A small self-supervised image encoder, trained from scratch.
Training: soap at rate 0.0034, 15000 steps, batches of 128.
Data: trained on small renderings of single solids in any pose, 395000 training examples, 4.9 epochs.
Rows from block 9 of a small self-supervised image encoder, named by matrix and row number. Rows with one number belong to one channel. Each number is 500 + 50 x the weight over its row's rms, rounded and kept within 0 to 999. All counts start at 0. Numbers have three digits each.
After each channel's rows are labels from the 100 images, of 14976, where the channel reaches its highest value: "responds to" is what is common among them. Only what is clearly more common there than usual is listed. The data: small renderings of single solids in any pose.
# convs0: first 3x3 conv (model.blocks.9.convs.0.weight, 192x192x3x3, each kernel summed), inputs 96-191
# convs1: second 3x3 conv (model.blocks.9.convs.1.weight, 192x192x3x3, transposed, each kernel summed), outputs 96-191

convs0.9:524448548610466580448539622563482451467501458419440424493581524529483450433471462525495394505495492464570546506576614552478529485517462483525556518471594550475588477512564489484504525487529537567553547529492489427486393538483560464517570580514505432532566577505496483508519496505495488488
convs1.9:521608551452510454498540526380500462492510546516447559497515479539497570506485501525488556393454494461381468463490515527563455466510447446512570443470403515477356483465473519555532545548443503431469457459580532532504478505450428545490466501494383598449481486478575435554510429558547398474
responds to: striped

convs0.141:526441429540518513531503573395490444452495481526505481508557486509511479487495496509459464499486415487530519484630419482562445559561486440536391486459522497531493496537538465448566594452579523429465472506482520440532452522479577448497485514438457482558608464477548511516479492490531559487
convs1.141:428423607473536508475496506467516497493628450524486498555542493601465524483487527492508463430557574429479505451474530503493504403518453473514594556429424466463395452485547430496481499588395502566520451467421488486460550472447441491524448464498562459458438547520458504467518532486556374494
responds to: metallic

convs0.176:581462509422401385463513479533481463453538547547471512491544571395454539566410467476492502518494526467619568462518549504420501480576394539490555407520483373432507466575449467464454533488499528388443451525500490532539516521431509438493488473445483457456614537475530539422524485605384491467
convs1.176:402499397481484477592518616494457466547562513507507430446454506526586480556506552586569507547472549493436504448473490510568470489497551536491589532478539636562543488486511531514425471413453500476496496543536517455486463523542506488544400504585498433436500494545533488556540533431562516518
responds to: metallic

convs0.96:480558463467512511448504536512584499446405491489516460509530547537433525418422431498455496530483506450453480447403469486520468529506467466507543497403561465455557562551455490507486558531520533494463527529443479526557444581470487455488481512497518510476452539482504468399514391507421468543
convs1.96:574486545430496530513504482478451529508584514530474527467534448419486521584420576507498531469510422478594465462480445586596494504534442516579505467570576471541479504464515459464522440514455517459491515427518533517457480510421481486511496630538439504557481499449468564533528619529457561476
responds to: bumpy ball; black

convs0.62:500447490488501493435475451528483594607529459529537498472512596454511549628364430544516482453623427459547477475500479481483535436565494507522494485492436538595580509478496412565496508446520461546538481493528519488612521529421497510479498446491519484436516579524533443460456476522426518445
convs1.62:540501541507483507545423515550504468447499556385529415519589484550475480430465504518486452569466536570471517521561483530378474462532521557539531530459538410461569466516502517549523514572524530375448538492463499532445458478547552575470421504456624565494489483497392554520465503469481520581
responds to: plain; black

convs0.93:433439517549440400540478542499432567407455479447554480491554463441509450444413463530557501484500497430503501470471395464506472518436504494531505471483475525456495505507546471521457565503465567497559509517528519504585516519452479526501499422499488360447426512449460488471482490505464464474
convs1.93:563572451502542505570481557466475468584458536506476469529477512572437459558613548601543447490506459516521513539489484513481479467568522441460471507552503520504471404535590505444545469509573450539508572459416461454566616523520532547477461395593498515505589511463564448487501501381403507548
responds to: metallic; sphere

convs0.10:587467412513541527496466358463541486496518524508534510567550455470487477506419622501516401464495448568452484505540525443491493503592397503514487486434516533509442491523436509516510511569457533482514427359463506478503474462487514546628558477425530424511443530512484440436462516533521418487
convs1.10:413524526475537474600354447473472431484541413499468503424500523475441482480492476563483551445464543413570526387496457549471498508452478482468544591501543417514388471567543534442523435526520525466529402595531462493470525519579529477489524400517430563546479463529504513555452567563519430370
responds to: plain; glossy; sphere

convs0.65:491524487398553420546488507433447471472464498463594561503608549459470509559455476493466472525486558438529465477571573564543479514596544430542491523464508463508550444500546437414480454530442396563505540553554506500546415525502531614511419506471488538514437561507461493500510644507469500496
convs1.65:476400541516496540506502592503524408455479454541537480464438530488532472454549537461460473540536458455461428471509523401458512510480459428463498494477482514386490470489508439512526424489585542455491485496510457476515459517533394614481425506586548433565509536484482518436439518554529508509
responds to: striped

convs0.144:470529539390476442471542553560472585462509455445518516425495558453505491448523499432451578422481486494535459555465538431591476462496421546515564514491424504416487515456447508493498496551390504483490510490589522524574517503492596403517478426631506456560462483502421551522531480554518536481
convs1.144:492495521494485431520479539451521538483399501537569462534516558540480474532436499639483534480484517494543453520476469420475471499523389625487481486519512478499531460501464465487501463494465577559461504503452471522481499520493509472444516520513486466492496512536491467519562557486421499519
responds to: metallic; sphere; egg

convs0.22:526654473497452546526445459465507482543553487560545476418513433455579543489544496497555477524400433401510552524369463562526462496588495516504532549518584461420495405418491504497532465474455497492486513527493547449577502490486498497464492596435515499430490473474540487535446502500483563568
convs1.22:484391504486550417490449487419560602512488524400447461550508524554481451434448465553555540512603481529533568508491525478549515574510519582433546441576474497534517536481520463516533511533495431538454506501496493515571491429572555527488470352583481517507502438538505626519477637559444469427
responds to: metallic; plain; sphere

convs0.190:454461512451503415481513437632478471457522464415507494512444552509486441534446554484489456530423480449489438480496455499518436498556493494557506507517551497509493533542444576505501534512552488524432438475562428517441524501469483557568404469521490374491517546516439560578458303514441547482
convs1.190:465467468562448460535468488491587461532575503529469484477538545508398525598564529408458504522404534511539555488578541585422507581505462485495491541526531590483512520508510498475498525501618545426524469524487576486459449504508465533472536440482532497553442523521523414384427443545466521574
responds to: dotted

convs0.182:396575487580575538482476507471494529471547496563492491460508534538559593525420433566449507442549438450539592532430524441435442483612598410430452503499442509539504566480550434482457455459496431466523448527500487461525531497504415543536549520353433505559439406482539528556440407526505383510
convs1.182:561483517430433491507574572488509394509483461552387496525497435488486518501609579509465539431501454482504453462445461473587537490501583560448637465531507572445525426530502569535553605586537498533480553489491476450527520453544458410470469383505450578516485492510542565527481375566522511494
responds to: plain; white

convs0.91:520427655511520543482462470495426519519498453507447540504477479432507409543486482529523493492456538507485536494506414566489577523514548515488542530559457554434586497490509530481407388514548562538435481490583530475490571520593415450554570493470518478449436483464547526441508467486386534515
convs1.91:496516395542546428495445486518476492544415515433475610455433454568453396452485459527449488474543589496518475491523525622517475491528515506567504513496463400485519470526517517464557444485558531493559582486476560456532472479521512512482538519477517535507486559504441510486565455606421498648
responds to: torus

convs0.40:501526575516488463467473537510414447470422500495517474380551492557460562573582501500468465439506523547504493481606555431526536549513542471589454450500553485440540450466487555486462440472456622474492548504493486492508598452522508533446596529482496468438531483461523484443436528444522548449
convs1.40:470530402467483531575412442498541400428482560456483554618521484446550555491529538515441499543470483434438493421424403610497504519497554510436536441504461505488456530482533493503536442465575345589495548465510468441547445414491515449521492545443431490606468517550482541468469505402566411465
responds to: dotted; sphere

convs0.105:591426494661464453499451516503503493495486512531505425436510509535418481496405496449540485541487450523474524512473425576492475475574524539549494456434434425446453382491486545554492502493540507459499507495467543470510453354427511521438434393425513521508519547377543553345611486621533533539
convs1.105:476465386448521419511441508560572566543552635454530502532538440554562532512550494532625479536476535432526520527532528494451535506513562515595466478507632541610515486515563461544615554491515564466530480495601525531444504476459540510589496596485606455547470502614531471526574462493417531524
responds to: metallic

convs0.186:600509508439424549486524415495540409530418466502492524519438508493525552551492436413586475510540555441582553568456474499558559523542483450441481417500490502494450424554437512385535497529465518525565480608540500443534435490495559457519523499542480421485536513526448503473469488503472480541
convs1.186:522487517458521498519420548521397493466560471427578606492436532532516453495485583555417454473456450530441418480521480626468491518512497525440484577497555339506494605495539462457496446460506545535479527476485488439420477498541526455496516471558491578493496405460466478530451460472457497506
responds to: metallic; sphere

convs0.173:559490393529517534461469509422515490555519539578486444539528467559493540534621496463509569548551503538503521534593496596503476583482502463502500488570449505504520619467538552527567470487517494536515583537592529420450433495481561622522544452484520552483512516458501435558489580468526455458
convs1.173:476471581506474471501436479511449450443490465465537614470435481484417560491436476467473382409527477530537459409489520448496613406468490556448530502484440554477499392462465466560504464507420588425454378471492483533486473480573477500494430495406470479482451453425433535453524482537492445504
responds to: metallic; sphere

convs0.14:459481548441377506600421574466460456434458425518564462514485485565597417516524602496516444468526520445503633510453484502499459499502555497443474535531517541552496471565416437508464461438558460523469473450485508502491472547525531398627458432485499501474477445434526486544504500518575521481
convs1.14:556499423409441531493494484507573473486465511523418454513490472434506591453427462515487451489519515522532510513497494494402548438458435542498507447406561562493475505521420426375481525535483461534534423552428416498508454433583487563432529567614515445559508469447441509589503613434528515478
responds to: plain; light from: behind the camera; sphere

convs0.118:490484449579578419387487574473475403484476621444543662478522577526503489483489436518417555517512492452455509546556555553502518396570530493565538539485508569465535475499517494520474520423408464505457575527556565489445472529470480481439529523492524484473459541517458453402496507424453440571
convs1.118:447589468521441506518527553484503650486533469557526432525462447511504591477548482486461411499509534540476525505474461532455484526435457542479424425497477509496472540531467543511458517520615506520559387463508428507585479477469505434489465474548515443514465492534473435509527451482480447479
responds to: dotted

convs0.61:407479561536538532561501493478364495527496512579499454564484548455620525490539601464450567497557581403498387526431496533519474514500417518460486514551409564553568519570429537497566488485455438479430463485534466508497500450507435482528399479510579484461517496570452458516479447495519602508
convs1.61:523487452509376521521470523457495567562486551554563497461439516460412520516522424475515495389397471435471558447528541485490526537504554568448548486471556420458465478565550557453517518553463469518461518522515488442485566501563558584522554471505500461535512453468547635556511489548634493533
responds to: striped

convs0.46:493441420454465483492536475518553452465495413480417566539438522484558514481427486526544541473454524499566477522518507492527446495482385509471521495441447615527514461544517521422554538510549432515488488542463507520528506414446498566613445500615607430486518530489516538502460597457597491506
convs1.46:499413547383394567565414452465540463512468525455497549493412519576487481486465553516438436532553547549475530465537469495426544405491568607504480525477570496491461483555471414430462471497513417474462478506504530481502427447503478536402506532568536455478403567483543596451517519495498463473
responds to: torus

convs0.159:380535541630599506474565497545519478485572460485475537450534608375490502485492482521558497542528549512532398440541585470460544492548480492480540452422524462485594504566568489552494433469494432526449481472509485449516477442461490442616536509529519468536507402508464436464494436502459491573
convs1.159:432453419462473551458511466524444516518535507460512441491482502572473421500486517488499444581484508507421505388497444511390464483487559522492415438524490566547526585491484561424533483488524597561566601436549506462510395568496471461447605534432504502482492546505534529503453584467514563534
responds to: torus

convs0.69:508499476443536538537473507371504459511485585475416498459494402501510597486523471534556491573503496458584469508458543470494391570473482578480469511472527467434512475502432552547486567492480459552476483456484500410483432438486605444563530503575494560451437453558511554425487420458624558486
convs1.69:444467582601475519479498446463477555543409503521485528434526622514515467521542520620447450453531497464501462551549471470552544389494602377537459490505519569582428502567580447493467453468489512489435546550474502600533486520534599527524436475475573558545509475494498522558540522557453450520
responds to: spring

convs0.169:571390473492512565509503511423473514479534594403548495404543418499547466448455479459470531409450420480460570575545520483475476484559468454458554496430476478437513471486508455436466518415398512473497526491617528482549510461511426602507448550562448531536345536460469471486489440519523478562
convs1.169:433539531497495432545482501665523471457567524527478436551424565471565491508463446550534624493423582419534494524512479464397540442498478573499502535479448561479572513538536547416448521481469533503553474518561508460532513446488501463511412509568535628529582554498518390504476631514566469504
responds to: striped